config = dict(
    win_length=400,
    encoder_activation='gelu',
    encoder_head_dim=32,
    encoder_expert_mlp_ratio=1,
    encoder_layers=6,
    text_encoder_fused_qkv=False,
    optimizer='soap',
)
Rows from block 4 of the text encoder, named by matrix and row number. Rows with one number belong to one attention dimension. Each number is 200 + 20 x the weight over the matrix's rms, rounded and kept within 0 to 999. All counts start at 0.
# q: attention query (text_encoder.blocks.4.attn.q.weight, 192x192), inputs 0-95
# k: attention key (text_encoder.blocks.4.attn.k.weight, 192x192), inputs 0-95
q.112,204,218,199,191,180,173,210,188,235,178,214,212,200,224,247,238,182,208,220,204,252,201,199,206,169,185,204,195,188,190,221,207,212,208,232,209,245,214,154,230,186,253,214,199,193,213,164,208,199,199,209,206,247,216,195,213,211,196,204,210,240,201,199,197,193,180,191,177,206,206,184,180,187,174,198,188,239,220,152,185,197,180,180,214,225,154,179,193,201,182,205,192,251,199,216,154
k.112,204,210,193,183,214,159,203,193,177,212,177,207,161,215,199,184,192,190,181,197,166,226,211,212,193,191,215,203,195,204,176,201,174,187,169,199,237,231,194,208,220,189,154,209,219,194,201,205,198,226,184,204,176,217,211,184,210,194,221,200,162,167,186,190,225,200,216,206,199,205,244,222,217,231,191,228,198,219,240,214,226,221,205,220,216,202,154,213,197,218,211,203,214,182,212,193
q.113,184,186,202,204,186,180,187,204,204,197,176,223,179,165,170,195,219,165,160,200,178,211,207,172,204,202,185,225,203,186,215,171,191,192,195,195,224,211,219,187,192,174,201,168,208,177,182,188,231,182,181,210,180,197,197,189,211,216,201,212,190,192,184,242,208,166,210,209,195,219,195,215,206,168,191,205,210,210,213,173,201,196,229,213,189,209,196,192,221,217,209,200,189,197,197,195
k.113,210,168,212,213,214,210,207,204,190,209,175,226,215,207,205,199,221,212,212,211,222,176,179,211,198,227,223,195,197,209,182,197,179,205,194,188,218,221,216,238,195,207,260,207,228,203,231,215,259,194,227,181,224,198,171,200,240,182,167,206,204,183,193,197,203,189,189,217,185,195,207,205,239,177,179,193,199,183,205,228,184,186,204,208,204,203,227,200,222,183,200,179,185,194,202,180
q.114,185,211,191,156,188,188,182,184,222,194,214,189,198,214,215,208,180,208,196,178,192,177,184,209,190,196,212,181,215,214,183,212,226,206,205,202,210,196,217,218,206,225,184,188,208,194,200,214,186,187,239,204,187,182,220,227,203,229,183,199,214,233,169,195,181,212,186,176,160,224,180,206,215,208,181,213,224,226,209,212,195,202,183,238,202,198,189,183,217,214,224,180,224,192,218,196
k.114,199,222,170,175,224,209,207,228,186,208,200,180,206,192,188,217,205,196,205,219,208,177,210,218,228,168,213,201,189,202,202,187,203,216,198,169,233,226,195,212,188,192,191,209,216,218,176,199,185,199,221,211,212,193,184,219,219,218,181,203,216,171,213,219,200,224,204,198,202,167,207,195,193,209,155,227,211,210,181,231,186,208,198,157,203,203,220,208,184,225,216,217,212,194,188,191
q.115,226,221,181,188,170,192,187,187,174,191,217,219,200,204,160,206,206,222,178,210,204,198,231,234,203,170,217,207,208,192,192,209,200,185,190,191,186,152,181,169,215,189,163,204,185,207,148,218,203,169,218,182,223,184,173,173,161,177,207,180,215,201,176,199,161,169,193,217,201,190,210,194,220,190,184,216,203,197,212,204,194,172,241,158,215,199,200,226,205,218,219,169,229,181,144,163
k.115,196,202,240,181,178,186,218,200,216,179,191,201,175,202,195,152,185,201,202,219,193,202,180,192,175,242,186,189,202,205,207,179,205,214,182,227,234,200,225,212,192,202,195,203,206,216,199,196,185,221,189,237,229,226,210,208,207,199,214,168,176,178,229,221,226,206,184,201,222,233,159,198,191,215,200,197,215,200,250,211,174,207,185,205,250,227,200,194,184,169,194,178,189,199,220,215
q.116,218,209,198,180,162,208,229,184,179,183,220,198,191,168,201,218,215,199,195,199,187,199,201,206,211,185,208,192,222,189,220,183,201,169,200,213,190,189,234,187,173,233,211,218,194,200,234,204,236,180,214,173,181,194,208,170,236,197,204,198,216,238,158,194,218,227,213,233,195,227,219,166,205,183,197,178,223,222,194,206,207,190,188,231,201,192,182,195,215,188,207,181,192,210,161,194
k.116,194,171,195,201,223,216,227,227,198,224,193,196,229,232,229,200,195,216,196,181,204,171,208,202,185,185,202,209,195,191,166,207,213,196,225,212,193,228,182,209,160,186,187,226,198,192,183,237,205,188,208,144,205,179,195,175,221,180,169,211,210,232,205,203,200,172,218,194,201,176,227,202,206,202,196,192,213,183,187,218,220,222,181,174,191,176,201,214,215,234,231,192,209,179,179,255
q.117,204,206,214,201,179,196,203,184,176,183,211,226,201,173,198,182,217,150,184,207,189,194,183,203,217,219,212,197,167,183,202,192,216,251,159,181,228,228,231,187,216,204,183,186,190,196,204,235,192,196,219,218,195,198,218,196,193,191,171,178,222,199,211,207,195,201,164,194,189,195,195,242,179,193,205,172,213,169,160,202,220,148,219,231,201,214,179,190,210,183,209,203,214,212,201,211
k.117,215,207,205,196,221,225,179,207,222,200,206,178,208,200,215,207,170,178,194,215,205,218,241,207,204,181,233,219,216,196,232,210,193,180,230,190,198,178,216,216,188,187,193,179,215,199,251,182,182,218,163,224,224,184,192,205,221,198,197,229,207,185,210,176,203,202,186,210,170,174,166,198,233,182,200,209,193,202,159,194,211,212,207,195,203,230,243,190,189,184,213,197,206,213,190,179
q.118,227,206,219,200,181,195,205,204,201,220,197,198,231,200,217,199,205,155,198,190,176,185,182,172,186,176,209,239,202,170,212,167,180,224,201,189,196,215,160,228,188,208,228,155,225,231,198,186,160,205,160,193,226,187,221,228,213,248,211,191,176,202,226,192,243,234,205,181,189,189,211,189,207,183,228,203,191,201,167,173,184,192,205,154,207,199,176,205,189,183,195,221,224,174,224,230
k.118,203,180,193,168,207,233,192,235,167,227,230,204,200,202,174,185,214,173,225,219,182,186,181,233,186,222,190,176,182,176,217,187,195,206,190,185,227,190,226,188,225,215,196,219,179,203,215,190,221,203,206,225,191,186,213,169,187,195,184,183,207,223,181,211,187,212,203,203,187,182,184,204,217,210,203,189,190,179,195,197,157,204,196,220,175,181,192,184,193,180,168,205,208,191,175,204
q.119,171,192,187,191,178,170,196,165,210,236,196,206,176,153,180,170,141,218,198,221,195,186,189,193,189,206,213,190,150,234,207,191,210,214,174,194,204,210,212,219,216,190,205,206,204,195,219,188,233,216,189,222,183,214,183,205,200,172,162,200,215,216,209,255,192,158,218,212,203,199,187,192,166,191,199,179,211,228,204,181,198,221,248,198,235,203,192,202,216,206,199,177,204,234,186,215
k.119,174,213,158,175,173,207,163,191,229,198,185,191,197,215,197,254,197,218,261,212,183,212,194,202,212,213,224,230,173,181,204,187,181,182,177,188,216,208,206,221,191,229,199,229,238,225,187,215,190,200,222,220,182,231,217,185,231,169,209,173,220,201,239,206,178,206,189,194,167,197,187,218,212,202,187,198,221,183,200,191,183,229,212,212,205,182,142,176,189,207,174,208,182,209,221,202
q.120,211,178,176,172,209,211,189,222,188,212,191,204,193,207,234,202,191,185,166,182,186,220,202,215,191,197,181,171,202,217,219,206,182,175,202,211,232,204,171,185,186,193,221,171,214,213,218,221,214,199,196,215,152,180,199,205,229,243,163,172,156,204,218,186,210,216,190,205,195,205,178,197,214,183,220,177,203,206,194,183,196,196,188,201,173,196,188,206,186,239,188,206,222,176,209,184
k.120,201,222,193,184,219,206,208,206,178,215,180,186,175,191,201,210,202,246,174,194,183,185,179,229,205,191,174,202,171,184,180,191,222,219,193,139,170,196,175,196,194,164,200,227,218,203,192,195,199,192,214,192,210,207,205,182,185,179,225,232,208,226,205,198,190,221,233,218,225,205,256,217,203,187,230,223,213,200,205,208,226,225,203,209,228,193,198,227,235,189,183,245,184,168,192,191
q.121,165,182,160,205,169,205,229,179,239,194,183,188,207,171,200,182,166,223,183,204,220,209,197,204,226,197,195,211,178,201,160,174,177,222,220,200,209,179,170,191,205,170,203,198,205,206,161,191,199,200,195,216,207,178,202,207,200,165,189,167,239,203,178,209,186,193,221,220,219,203,197,204,197,229,225,216,186,187,204,192,243,212,226,152,246,210,205,210,217,239,165,191,218,206,198,212
k.121,195,159,205,193,159,202,205,202,190,208,242,191,201,239,167,198,219,233,207,190,188,159,196,214,172,197,193,193,206,224,211,206,181,217,169,171,190,180,246,213,162,165,188,189,196,207,174,234,183,197,194,240,232,193,217,203,193,207,217,191,174,194,183,183,219,195,209,243,210,216,168,214,187,208,194,179,190,207,254,191,202,189,185,236,196,199,220,214,188,174,215,176,202,174,239,213
q.122,176,178,219,189,204,209,187,190,195,188,207,220,191,191,205,206,209,182,232,218,187,210,202,220,213,217,195,195,168,202,233,182,194,210,193,183,182,196,224,177,198,212,202,190,179,200,205,205,214,201,184,189,195,207,216,194,193,180,193,225,196,181,171,174,210,201,206,201,225,195,210,182,219,173,203,214,210,196,202,197,214,215,218,235,205,191,189,204,217,226,221,213,170,210,180,198
k.122,192,210,208,170,212,184,215,205,224,191,164,217,191,199,183,204,195,180,218,205,198,225,216,203,197,224,218,211,201,194,202,179,167,184,209,183,198,185,198,208,217,194,221,221,215,180,188,195,204,217,216,194,179,217,206,182,197,215,202,224,201,222,223,191,185,204,240,193,186,218,187,205,210,186,220,240,208,185,200,185,247,244,221,200,213,208,198,226,238,227,203,187,204,186,204,213
q.123,198,200,212,191,211,212,187,243,204,175,187,193,176,195,171,200,210,157,233,208,211,193,189,198,215,186,209,235,175,179,201,206,165,180,228,152,175,241,207,216,175,213,212,181,225,201,221,187,165,203,188,221,157,173,230,186,202,224,205,213,187,205,179,217,182,198,203,233,189,169,218,203,210,224,223,155,156,173,204,181,213,174,221,177,190,168,225,192,223,200,182,208,205,223,165,170
k.123,227,222,168,192,179,221,189,240,203,189,235,169,225,205,176,231,184,189,209,207,230,252,209,203,195,183,199,172,197,203,175,215,222,206,193,189,183,176,228,163,174,204,221,179,179,178,238,184,191,176,216,170,192,206,184,177,172,229,198,206,190,196,179,195,214,228,232,180,155,219,236,195,195,179,228,204,187,218,226,199,200,190,201,213,217,201,200,176,205,190,163,232,189,163,173,204
q.124,183,217,178,208,186,235,229,234,213,208,202,213,222,224,196,231,215,184,213,184,239,218,197,217,209,216,188,198,200,220,205,195,198,194,235,166,214,245,189,205,203,188,219,196,183,186,202,229,198,226,205,218,198,211,205,169,213,239,201,192,215,130,179,179,216,203,181,216,209,204,184,229,227,216,168,203,199,204,169,218,205,215,195,177,210,187,196,194,196,229,178,191,215,207,208,184
k.124,202,181,197,215,197,183,190,187,210,185,201,185,168,205,206,181,184,192,189,192,221,214,213,212,180,210,195,178,211,180,214,193,216,221,197,181,217,212,211,214,148,189,191,180,220,188,192,201,212,209,209,215,217,169,219,194,195,197,200,190,193,207,186,185,163,167,210,194,205,185,211,220,219,209,205,212,179,223,204,189,199,228,156,207,206,204,197,217,189,195,197,185,202,194,210,197
q.125,197,179,198,156,145,195,241,155,174,194,191,214,224,195,213,160,168,210,200,217,191,195,192,203,239,175,202,183,176,191,194,187,208,188,215,184,213,174,203,190,178,213,221,170,199,201,229,173,240,228,165,212,198,208,183,175,228,233,200,153,176,165,211,175,221,208,187,188,212,190,237,162,191,216,189,228,208,229,158,209,159,227,180,200,177,180,209,174,180,215,188,164,203,192,220,189
k.125,175,199,173,164,180,175,199,195,214,205,180,212,164,183,175,200,233,226,199,188,210,209,189,209,217,232,177,229,165,209,194,251,229,188,217,146,159,190,170,180,183,192,190,181,220,201,165,186,205,189,165,174,181,184,200,202,193,196,207,181,192,215,198,188,239,196,137,189,194,157,197,202,203,178,178,207,200,201,204,179,226,210,195,205,201,193,186,251,199,200,214,188,200,182,221,214
q.126,212,200,189,190,194,187,239,219,194,188,220,227,201,212,211,219,194,204,197,170,205,222,182,193,193,194,172,196,173,214,205,181,200,186,208,177,202,237,205,218,204,199,182,199,206,238,175,203,219,208,217,182,195,206,207,175,183,200,212,195,213,183,199,188,206,216,205,204,207,227,204,186,155,207,192,188,192,181,176,224,182,192,200,198,199,165,196,195,206,145,205,191,209,230,209,189
k.126,204,217,165,225,226,221,169,209,224,215,192,171,199,225,224,212,193,192,199,204,219,190,189,234,202,246,177,213,207,208,189,185,219,226,207,210,230,218,223,211,211,192,193,189,167,196,232,214,191,180,205,194,208,151,198,194,217,244,218,227,223,199,187,233,179,201,201,213,199,177,180,198,208,216,193,211,204,215,173,198,157,222,197,182,187,167,182,199,228,180,198,192,233,222,223,243
q.127,201,168,197,203,187,173,205,235,174,194,184,225,203,196,236,205,186,178,247,174,203,198,203,170,225,183,221,230,200,219,219,203,199,213,200,188,191,206,182,192,204,178,265,204,205,183,217,187,196,200,206,199,176,239,195,203,199,196,214,208,219,219,187,189,231,223,175,200,194,217,189,209,212,214,171,206,203,214,225,167,202,193,177,219,218,232,221,193,206,206,225,203,187,206,211,206
k.127,219,206,208,214,232,173,199,171,204,214,212,225,252,222,220,208,202,197,195,214,206,242,209,197,190,169,178,192,222,232,214,182,192,191,193,190,181,207,189,197,185,179,226,225,194,204,189,234,232,206,163,180,187,176,227,211,199,196,201,211,203,184,183,217,200,181,210,154,236,209,194,195,189,193,215,184,205,237,190,232,208,198,193,191,219,199,229,187,222,232,214,184,219,191,209,192
q.128,207,175,223,233,197,270,149,169,162,196,207,223,183,183,175,180,207,213,208,233,159,216,179,206,233,183,209,220,178,201,180,178,208,207,169,195,194,196,217,212,255,205,204,201,179,192,198,190,192,205,199,188,210,153,191,195,197,220,190,229,228,223,164,203,201,206,196,205,179,204,243,183,191,194,187,211,202,215,208,206,166,245,203,213,152,205,193,208,207,186,198,196,203,148,235,166
k.128,199,206,179,210,180,190,209,188,186,220,203,176,194,179,151,180,210,261,191,188,181,213,194,193,210,215,219,154,226,162,217,175,213,206,208,197,199,223,177,204,173,174,235,223,159,176,200,214,197,220,225,210,235,248,216,201,176,173,200,226,227,159,209,185,225,211,231,244,207,222,179,215,184,152,203,215,227,227,173,173,230,207,201,221,172,205,237,204,187,221,209,206,165,196,173,183
q.129,214,196,193,191,188,232,185,174,206,225,191,207,208,152,179,213,211,195,205,209,224,171,190,210,186,225,218,183,162,211,172,214,194,203,212,206,175,203,200,190,213,223,181,203,202,191,210,216,207,204,215,190,208,190,206,193,213,215,195,200,188,191,185,208,196,202,186,205,209,201,225,180,209,187,203,192,234,243,176,170,233,200,206,184,222,213,179,235,192,234,194,198,218,248,214,203
k.129,221,209,217,214,231,214,214,179,238,200,188,224,221,224,205,228,238,159,204,224,215,184,177,231,174,188,214,219,214,173,232,194,223,205,237,217,224,207,221,204,176,210,223,192,215,231,235,226,201,199,200,197,194,223,190,199,188,207,202,182,194,206,216,194,177,208,183,159,221,182,213,178,166,197,239,201,205,188,226,210,255,228,203,207,204,203,187,209,200,203,219,216,234,192,183,214
q.130,185,240,197,190,209,181,222,176,214,233,233,204,184,238,164,167,201,185,177,210,205,220,199,173,173,242,216,227,168,206,190,201,206,206,168,204,197,210,181,257,185,169,162,204,207,206,234,180,188,204,218,188,196,194,201,224,221,194,192,176,201,202,216,180,178,199,217,232,235,250,189,211,214,185,217,215,150,229,185,220,192,183,190,224,197,244,227,187,187,183,217,175,250,196,205,143
k.130,194,205,231,200,199,192,166,201,210,192,197,176,215,229,226,226,155,203,240,190,175,156,206,199,210,193,211,230,204,167,176,214,201,216,205,191,195,188,223,190,214,217,221,161,190,173,219,177,206,196,247,228,182,217,196,213,219,205,175,217,207,220,184,243,215,155,210,182,177,194,234,205,201,177,224,198,246,177,220,186,193,202,200,203,213,208,226,211,177,168,204,247,203,204,183,218
q.131,189,214,187,204,166,193,176,183,182,198,222,208,192,250,200,245,218,186,181,194,191,201,202,201,199,194,224,177,197,165,224,185,220,233,197,177,161,183,212,191,224,173,194,197,181,213,175,238,224,188,199,170,204,235,252,217,204,163,205,174,172,207,204,222,183,189,203,243,204,205,236,191,196,217,199,221,181,198,187,185,215,171,204,168,227,196,197,227,204,206,192,218,215,184,207,185
k.131,188,173,214,203,207,178,192,186,229,217,223,193,218,208,231,207,177,197,183,236,205,168,224,170,206,202,213,230,206,216,210,201,176,215,196,200,204,179,198,190,170,211,203,177,198,214,183,212,244,176,206,209,198,205,204,163,197,158,173,240,215,193,194,185,175,212,198,248,189,197,189,210,228,216,208,207,195,209,183,216,175,215,157,221,210,231,185,186,195,216,212,192,216,178,221,221
q.132,229,228,207,200,153,196,180,206,229,145,159,246,188,180,232,215,168,213,175,194,198,223,193,205,201,220,199,208,166,175,233,199,187,228,200,208,157,183,229,198,206,223,227,203,176,196,219,217,179,197,188,223,200,218,185,203,214,212,196,214,195,247,172,234,193,196,176,215,241,206,214,179,193,158,207,221,199,193,212,184,205,179,214,174,166,213,211,156,183,137,170,211,198,206,167,201
k.132,232,191,227,197,190,194,163,164,196,184,194,198,197,201,218,269,191,226,200,179,181,238,190,225,197,194,207,225,222,187,191,213,183,192,212,177,189,195,211,169,216,213,191,193,196,213,217,174,234,198,214,234,204,164,237,170,217,207,196,207,206,194,191,191,187,217,186,203,186,210,179,158,188,188,211,191,194,229,233,175,188,211,197,198,208,201,199,185,207,150,194,210,183,185,176,182
q.133,216,205,213,214,148,221,196,244,225,183,215,210,184,199,194,199,236,213,185,160,226,195,200,174,195,236,236,167,166,187,242,213,216,235,203,192,233,189,201,174,164,193,252,223,206,204,199,231,230,197,160,222,207,187,181,213,230,172,182,174,197,223,191,209,194,194,175,211,205,203,163,207,198,217,224,176,169,221,160,209,155,186,205,171,221,223,207,214,160,208,248,239,174,189,132,192
k.133,219,196,181,192,185,168,187,181,216,211,159,224,204,185,226,221,208,209,219,187,220,198,195,228,220,215,204,186,170,197,203,216,196,190,200,167,204,164,193,191,192,202,209,174,232,201,246,185,201,221,213,217,177,200,199,227,212,179,167,186,221,198,220,210,206,216,211,217,203,152,233,181,202,254,195,222,179,215,188,211,200,192,178,217,178,207,197,158,199,163,216,151,198,217,178,207
q.134,221,185,164,212,181,233,200,164,183,238,209,181,214,226,190,207,170,168,172,182,182,206,196,204,213,201,215,207,206,206,175,229,205,200,188,197,202,220,212,186,196,194,197,183,197,195,185,191,200,199,203,201,211,229,220,200,203,206,199,223,223,176,209,224,153,221,219,200,212,238,231,186,224,198,209,184,232,165,185,223,166,174,201,196,182,235,180,188,221,201,226,205,186,182,214,205
k.134,172,216,200,171,236,185,175,218,218,184,217,183,161,205,241,215,172,206,190,166,206,198,198,222,168,225,197,215,196,208,189,207,173,207,194,227,201,203,199,253,175,176,175,183,180,215,205,201,204,196,213,217,210,187,212,218,183,226,152,206,221,204,164,205,179,214,222,201,196,205,208,186,195,169,202,187,195,220,220,211,217,186,224,196,200,207,227,214,191,188,196,217,228,200,217,188
q.135,192,197,235,222,214,173,203,207,192,169,193,181,188,213,223,192,219,185,187,161,247,227,181,213,201,137,200,209,240,214,201,160,175,226,186,186,208,203,182,201,210,203,189,187,217,178,160,186,228,205,182,243,206,153,215,199,218,201,227,170,171,182,221,183,192,213,205,192,198,203,163,215,171,227,202,194,173,227,176,196,253,170,185,255,217,151,220,197,177,214,247,211,179,163,196,181
k.135,206,214,224,197,164,242,224,189,195,174,220,212,190,181,215,190,167,178,235,202,217,203,165,212,189,221,176,219,194,187,182,177,196,219,189,186,205,168,173,182,225,219,211,207,206,192,215,227,172,235,175,193,216,191,212,196,189,216,247,189,230,185,240,193,218,172,234,181,176,210,204,196,198,228,218,188,193,195,163,212,171,203,174,222,260,197,187,198,201,212,200,198,189,206,228,187
q.136,190,250,210,219,216,179,169,226,203,182,153,216,184,185,197,195,207,193,191,185,198,211,200,167,222,220,214,167,195,209,205,212,213,186,209,188,202,195,205,212,199,219,171,173,181,203,197,208,210,189,179,234,190,204,229,200,216,229,179,210,202,195,185,187,178,187,187,206,202,219,231,209,202,201,226,255,199,188,193,198,225,221,190,198,206,198,231,190,170,183,197,214,201,195,193,218
k.136,197,195,204,210,223,215,221,175,184,203,170,191,255,203,185,168,174,210,192,240,165,239,193,210,222,208,192,187,205,185,215,189,197,205,182,179,171,221,219,179,183,176,206,188,178,185,209,196,215,186,216,178,195,156,185,184,197,182,206,183,212,195,238,186,181,186,186,179,223,186,208,180,190,233,222,193,189,203,177,217,210,208,165,186,203,202,227,197,212,185,203,213,186,218,180,221
q.137,183,185,182,246,182,196,188,186,207,173,178,202,207,190,212,219,185,228,203,170,242,198,202,197,217,184,208,186,179,198,190,188,152,177,205,200,176,207,196,227,205,200,197,189,197,211,202,211,185,226,205,224,187,184,171,185,203,200,231,223,177,200,218,175,229,188,220,168,214,185,188,210,190,205,198,194,178,168,211,212,189,181,206,177,164,202,196,217,184,200,196,197,208,225,224,219
k.137,199,197,190,215,237,206,211,184,199,186,190,181,218,219,218,208,205,196,216,192,197,187,174,190,199,209,186,200,212,181,180,198,205,215,233,215,195,182,205,219,173,202,182,206,211,183,181,199,157,205,197,208,206,216,207,188,179,203,234,223,210,208,199,188,198,202,213,199,206,215,224,192,198,184,221,221,211,205,226,187,224,202,176,206,199,189,207,211,215,190,168,196,184,196,206,190
q.138,193,214,177,181,195,185,206,193,183,193,190,249,184,223,207,225,205,208,188,190,231,213,212,195,197,194,171,193,203,190,189,197,194,233,207,203,222,204,179,195,184,186,205,182,204,211,196,197,165,218,207,192,213,215,207,199,212,212,194,204,220,209,237,209,180,199,191,169,176,204,233,201,195,176,221,183,184,203,200,191,181,195,214,209,198,171,207,194,200,221,217,199,190,213,238,210
k.138,192,209,208,226,186,213,214,190,203,176,212,196,168,212,230,210,176,193,211,201,210,207,197,192,203,207,172,242,220,186,222,225,189,194,220,198,206,170,177,232,214,187,182,191,192,189,220,212,221,178,185,212,210,199,159,196,189,219,188,175,187,194,195,200,175,223,209,190,180,190,205,166,199,196,188,173,200,194,205,197,203,215,208,210,212,229,203,214,166,206,205,165,185,210,204,181
q.139,207,222,196,215,229,232,182,201,208,185,187,227,207,168,158,196,178,210,183,201,211,155,234,236,202,207,235,218,201,204,237,205,217,205,222,221,207,193,178,182,179,182,205,180,169,191,189,199,196,191,182,168,197,243,217,210,211,209,170,215,204,199,178,219,207,206,224,236,189,199,208,203,201,186,202,190,187,213,225,213,195,197,220,195,251,208,205,147,193,199,185,223,218,188,167,202
k.139,184,180,172,196,204,174,207,196,203,204,212,193,212,202,187,169,235,194,188,195,149,197,243,176,191,155,213,208,205,209,174,217,208,177,201,168,204,183,229,200,228,178,218,204,192,214,208,199,229,205,194,228,188,226,230,178,205,193,206,177,176,251,222,147,188,187,201,219,232,177,153,215,181,193,201,208,193,187,228,210,196,186,148,198,198,185,186,200,230,218,213,214,174,201,196,169
q.140,223,190,229,221,208,220,180,187,220,203,212,218,188,193,210,184,176,208,172,184,152,192,221,238,203,191,229,182,208,189,194,196,175,202,219,192,198,234,188,201,201,205,203,203,203,232,204,214,185,137,202,192,217,212,215,191,217,195,213,198,197,188,178,213,215,206,202,184,202,207,179,168,206,219,206,206,217,170,174,200,221,216,216,220,199,206,206,162,211,197,173,210,177,183,240,170
k.140,165,202,161,170,200,182,213,198,207,188,200,193,179,176,243,191,203,199,203,213,225,182,193,204,188,182,198,196,201,189,232,193,199,157,200,188,204,211,206,199,187,204,223,177,197,197,178,170,201,209,193,175,197,226,224,208,197,212,232,238,204,173,207,176,188,192,238,211,229,232,214,216,193,221,242,176,243,207,182,195,180,199,183,214,196,195,208,237,197,201,208,183,163,196,208,188
q.141,202,209,188,215,210,195,211,210,194,204,206,205,191,212,188,165,207,175,213,178,211,178,210,180,211,184,180,191,171,165,201,220,191,197,214,167,191,177,241,205,217,214,214,162,215,171,176,196,224,201,191,191,185,191,193,204,154,206,216,238,187,210,199,197,183,179,169,176,190,190,212,196,194,200,198,209,209,166,198,196,192,219,217,203,237,166,217,196,170,206,198,201,172,215,211,210
k.141,229,189,186,208,171,197,237,226,195,205,170,188,188,202,200,225,194,192,190,213,195,221,162,213,200,220,222,177,200,199,215,205,210,209,219,211,199,223,186,190,198,176,218,239,206,221,190,206,201,185,195,195,186,177,198,197,192,208,168,172,208,201,200,194,213,208,227,181,193,180,211,175,187,212,178,194,204,210,202,230,192,201,214,199,200,203,178,200,216,243,214,207,195,196,248,205
q.142,195,232,200,212,167,215,217,193,234,173,194,205,188,207,209,214,203,171,204,183,187,217,185,208,201,215,161,205,177,218,206,188,197,221,203,210,202,198,208,185,240,235,187,190,246,235,220,201,215,220,195,178,214,217,205,228,199,200,190,195,184,208,200,221,228,204,222,218,239,236,192,212,220,178,216,186,183,197,180,206,193,194,221,173,165,215,202,186,210,196,201,199,182,189,198,192
k.142,240,174,229,162,204,200,177,178,187,205,199,207,198,194,192,230,213,175,223,182,189,183,170,165,205,219,197,197,194,210,183,182,197,192,146,196,181,205,220,153,185,202,243,191,217,176,206,172,192,223,204,197,175,189,204,191,200,236,199,173,202,186,172,215,212,192,189,213,196,237,214,166,210,236,226,227,228,180,229,152,199,193,171,212,217,173,193,198,177,183,214,194,204,170,183,207
q.143,197,206,184,223,160,219,216,231,192,226,217,219,193,200,229,177,188,186,178,167,207,199,180,159,189,228,214,180,178,184,208,196,188,177,225,180,232,218,182,233,205,194,219,235,206,203,194,208,181,188,177,202,209,172,196,188,205,199,198,199,188,215,167,230,230,211,196,186,193,214,175,204,220,197,215,191,195,230,197,179,156,237,196,216,205,175,201,211,206,230,217,196,184,208,208,196
k.143,202,218,179,173,152,173,199,171,183,167,230,194,180,187,207,187,208,204,224,184,228,202,167,227,217,192,216,199,178,172,193,225,200,194,177,198,191,186,222,200,166,229,179,179,179,196,165,191,187,219,182,213,206,231,198,241,208,214,280,153,201,190,207,193,182,229,229,222,214,195,203,231,169,180,179,223,221,173,186,206,194,175,229,194,189,203,219,208,239,190,171,187,197,184,208,184
q.144,200,203,180,193,175,188,172,208,231,169,179,186,197,192,194,219,200,210,197,191,161,162,184,177,214,211,179,205,181,200,227,202,195,203,179,191,163,239,209,177,210,184,205,186,185,202,238,196,212,205,225,187,212,196,207,180,224,216,197,238,232,212,188,237,186,209,196,204,190,210,189,193,205,199,198,202,213,222,194,170,184,216,185,157,207,200,205,215,197,196,172,163,168,190,193,196
k.144,228,199,224,212,204,196,211,201,209,217,194,190,194,179,190,214,217,188,235,216,169,209,178,212,216,193,217,165,189,184,235,166,219,189,214,194,200,176,240,224,157,211,183,222,197,205,216,189,205,202,189,169,204,219,201,198,211,192,224,227,191,214,190,207,191,173,236,201,204,224,179,193,225,199,198,209,183,214,198,222,192,203,216,187,176,185,268,209,190,150,222,188,211,176,183,211
q.145,247,214,231,203,194,207,222,234,177,187,189,218,189,165,181,221,190,206,189,165,235,227,189,207,237,204,191,211,188,171,182,193,239,204,214,223,186,192,174,184,177,175,202,203,185,210,221,195,171,218,202,195,177,218,173,194,208,236,202,207,209,214,208,196,177,174,205,192,183,217,241,190,171,199,196,202,178,192,161,181,219,231,194,212,188,218,186,179,221,174,182,213,181,243,177,214
k.145,188,209,179,223,223,238,201,208,187,163,196,232,190,200,211,181,232,207,183,226,199,222,208,215,182,236,192,187,223,171,174,214,188,211,209,213,212,203,183,203,197,195,195,185,196,204,238,209,224,223,164,182,240,200,205,163,204,202,225,210,190,219,178,192,168,212,201,209,186,182,193,205,212,219,187,191,185,202,204,178,187,175,143,203,198,174,209,204,208,186,199,208,172,186,194,183
q.146,210,205,224,217,196,199,206,198,199,190,218,169,223,188,189,198,215,191,188,222,214,197,217,210,193,197,219,185,193,211,191,177,197,223,178,193,207,212,187,223,219,183,211,230,233,191,201,199,212,188,204,205,194,205,207,200,212,169,179,200,213,210,210,202,208,212,190,204,213,150,202,208,210,211,206,168,232,198,188,230,215,198,170,201,155,217,196,189,206,204,228,215,201,192,155,248
k.146,211,219,198,172,167,203,214,214,203,176,177,202,154,220,200,222,187,157,234,168,195,222,232,203,206,214,201,198,195,189,206,197,213,193,219,170,197,170,190,199,199,212,209,229,195,177,190,238,198,189,198,202,190,212,197,214,217,188,199,227,188,194,186,233,202,188,215,191,186,219,206,200,198,185,196,197,222,204,186,163,175,182,197,193,230,192,208,209,186,217,170,171,215,217,176,195
q.147,187,160,226,187,234,198,197,198,201,244,215,196,209,188,189,168,203,250,225,210,185,213,232,200,200,210,191,176,210,161,177,184,193,189,157,194,229,225,173,213,181,205,192,201,187,200,199,176,170,196,190,211,199,154,209,207,216,233,179,222,204,203,204,205,214,214,214,180,216,208,163,181,228,260,215,231,219,249,227,207,197,216,190,227,148,225,203,173,211,216,208,195,220,253,187,226
k.147,214,192,173,197,188,225,214,216,185,173,208,199,193,191,193,159,183,191,219,218,183,205,206,191,205,151,207,177,207,180,223,207,188,215,183,177,202,199,235,217,229,187,197,157,190,206,197,177,198,169,227,199,201,192,220,240,224,217,191,212,176,185,187,234,213,217,195,197,195,198,210,225,179,160,183,186,243,208,202,204,197,184,254,187,238,206,212,229,240,197,199,179,211,185,217,174